{"arch": "resmlp", "image_size": 24, "horizontal_flip": false, "norm": "layernorm", "norm_position": "pre", "parallel_block": false, "moe": "expert_choice", "patch_size": [2, 2], "layers": 8, "width": 128, "momentum": 0.95, "ema_decay": 0.995}
Rows from expert 0 of block 3, named by matrix and row number. Rows with one number belong to one neuron. Each number is 128 + 24 x the weight over its row's rms, rounded and kept within 0 to 255. All counts start at 0. Numbers have three digits each. After the name is the row's rms in percent of the matrix's.
# up: expert up (model.blocks.3.mlp.up, 64x32x128), inputs 0-42
# down: expert down (model.blocks.3.mlp.down, 64x128x32, transposed), outputs 0-42
up.0 110:128047090126170139129142108131140089134111123120099137131166109113129094139110098119116115118146145127092109100143146140113156139
down.0 118:168087101107091132084125129116146154150147162127098100151088102151142082118124165098092175087177141138155159159145127125126156150
up.1 095:143130095134131099132100150142155119128170148139131144103118134142104121152123174141080134106130170087140164135108125140092112153
down.1 103:124148146129172080095142107175163130126119138137151123142122169115111142135153138163156141155159122125080101123105125120120116083
up.2 113:098151140134104107140129174128142157115076134147114082099162109129123132119131170112102138124123124120146119165114159120176148113
down.2 119:110147103082148114115107123118106131146124141133068124104113142139112109146142110108125129157168139116090093122124128120120121137
up.3 105:117147126139147083112111123165109125101122152108106119153119129119102101108124150101142164093105125152136136090158127091133145122
down.3 109:140187092136127115103134139125156142136118127124176108157112152136199119106109141090171092149153160132154131119111132126117098100
up.4 099:127157146154171080139131151111104146121112135118092128143118101128163122110143143128148089166120080106148132087172156116167098161
down.4 102:089084083139170142143132117099137143139149133111157146153132117110148117091121131114141124099144105144135148097137128151159130105
up.5 097:151130123141140097115124139126135107154120128142074099141101143142108109117150119133114141059142156169134157151099121128136076120
down.5 102:079147120077108127094166154104101109109103154073135162131105124127115101097110120129136098162170134122088148139130143121112161117
up.6 099:222100179136127138156119139138121129125166149099145127170111118106126110068112115132145133122151099050149143131113190101165115149
down.6 093:168167140129098125201117129135135129121122129142178100139171095137171130130136088143153071095134140113156121119125131135111122115
up.7 096:123096118134112123099117130147161151125162119125143084139123111108134118134130161125094188146124136153101138053148132132152142143
down.7 098:126170130129144117137127155152161165112111115085154118112102141106145114096119130123164116122140165127089114093106125138114128131
up.8 089:145143136172114138118148123130132142089102128151082108140143156166155126149133170112129125124118127145102136151125108142104130131
down.8 083:147126153125143109138151142105108131139120151136146114110137120131100114107122068123159174128137088111161158144157100112143153149
up.9 092:095148194128143137156119149105146043087091146122118055109162131135111153146129144107137125159158106094128109117171110117128148163
down.9 091:163135156109186120111123109118131184120197117142090144134154107171094132115168125093098140137146151139169171158107132159116129153
up.10 114:139119163095177138108123118109125076112169144161112110069155145102121147152106157160144111143156110103162114184130160123136136145
down.10 104:088111118110138153144128137147106110102115147155133121118156125143141155165106157140094165148097131149122127158161107130138157138
up.11 106:113091130160157065136134130132153112113099140104119088130168130099125167140152163075118123112143130122116118136144146105143131154
down.11 106:109157128178104143148133110129126122120151150094071116115091123150140123186111089122138148111106169149077140167129105131117148129
up.12 092:171091092129132137100134127105127153133104140095132162094151118159111140113132154087081140130156151082116134089133105145124123127
down.12 086:099084142127122164162093132119128108117105105158084099158169093118114145153137135097174095134144107138131123137146123107132094150
up.13 101:121115118170104150128107138131127129133152145115134121141134120122178098080138154152104134102180056129116119127090109144119112107
down.13 096:144151179129110079125162140116145181126113126124138142104114112107124152101157128088153149132084133135144121120146114124095127150
up.14 105:135138147133114111140124155135131140121118162142104132099107122132122103102097185131105137115142122095152096135167127123103129129
down.14 105:155120125152166154145115123159167117125115132163116143151152137121181156125116110135109143144123101133127120131104120138133094115
up.15 105:102074126091126134132135136132148098130138124169107097151138109105109141111124114106130139075132076132120111102156122153146172125
down.15 106:123134098124106123095145155113159158123104127116091122098085138131137094112110173106116177111158149120159177142123138141119143120
up.16 099:170161112088148149129113088154101120088146130163126112082108131139119125118123124183103144190137080132135132074116182110123102143
down.16 097:105108148111147105120166138129114106122144141139214145088114135111128091127186180109142142145128145109136134096134131123124145094
up.17 089:105143106066138117110149128118149133153125130129107139104105097138156101161155139112147109113178168118195156119123119132149112116
down.17 089:129119117081133118093141086159107083151159121150127130114112120111095098127091131135099133117128119133152168106133138114115114131
up.18 100:112098133130118082126137118117083072173065118120111156093135081138107107161139141104119111076120134132120129127120164129097124148
down.18 095:118133127135107141130108136118136157111116106097178126160100120130150128109145104125118169104123159127121151127132148116142128038
up.19 101:169090149122121116112116114143104124149138130092131093121118145103092107139147124145138124076119145139106089146103146143140144114
down.19 100:089057108113119101084142123138143130114096110125145124157129123122115126115159146138110197060133163142130161163121125144118177130
up.20 082:135086101116138117139150093128161142132134135112074179134147157131095105090096112162131091116130120200131127133117099156112125164
down.20 089:131110110088113111160150109138127133104158098115176108161098123125117146147154156111117103167151096145146100134135092129135113109
up.21 079:186130128112104122147127130138137147127135146140119140132138119154118104065129206099131100133139117118116124120099151118106083123
down.21 083:142153107139145108136105129153118113108129112148126134116135145113145125141143176141075133177162093093102112150118120129152130137
up.22 099:105109132155135114121100120171134035142128118145158132115141125119133125204140106106126128117113131064112132129123129111064122154
down.22 102:143140122118124134103098176086117100135126162095151127068160159146142077110108131111097159105174133118123130131113161097141129138
up.23 101:150109135107125143139129099157140144140168128103111122128109141123074108099138073144090136105125161110131093112083167149104091158
down.23 100:122133135089073120126172132097108121149157140096140125121112121132107127142124182183142144165127156111117150152113155132080100088
up.24 105:157158137132126127158123145103159184135114094145214144146112100134140152100134129118147148166164126143101140102124136134117125109
down.24 112:113160156140218107170107140158127139134146129119157135110124145109103163140140101133143073125101123139161126102131111116125117150
up.25 104:148123148139167120099114134128103114151144128111125126117106150131178091105117121139114119131154179153126135112132149109143107110
down.25 107:108099127150078143139144112132126161107101129132209137143135124126083140127117102128122141112035149132098110129143127121134109087
up.26 104:117135095119124139147117147097124119117158131105188102147100140142111158129128149062128125129127095106130141141137138100096121125
down.26 098:115135126111158132118129094160118139135142094129152130121085124103098115137142144182159124134157126111122134158095134162123108135
up.27 101:139105134078120132175134107133150144126092118137097124168130111114152176182123068096188087128111134146092060134137113124119120113
down.27 099:124136160117116164133141114130126138123118131089084138163115161119123140105159152114151103139122134110156146159100123125090150148
up.28 099:154134127126136082132137114142142162128107128133111146161103124101118123139154123145108071114156142131109080121160102119107105133
down.28 095:137153146132113154153149146106149111131099105103130093124164126111137148185112157116148135153112180136157136154117090136111155160
up.29 098:113151141096125112119137117098135097140117117092086159134150122138152105117104109136135128110132173135115089135110122114157112121
down.29 082:084122141159172158153140106164147107116095116156151110168100092122092162125140122137140117094169167121136120167142126152111118131
up.30 107:157130114125140130128116145147114121120141132172131143111096129143126122145142110186120106143125126097082105157119158107099076096
down.30 108:120154107151180126093134097130093120130152121149086134086152177128122105154168123141121098153119106125119112112140129087101094184
up.31 105:121198137186137130135109108097125144107107110184103147076121146142128157138096118095114105141122095132122123112150118129096112143
down.31 108:134149157118203161132096162152124095110211155118165084095154138114169135114138103110139099123142104143143119100126102108109134091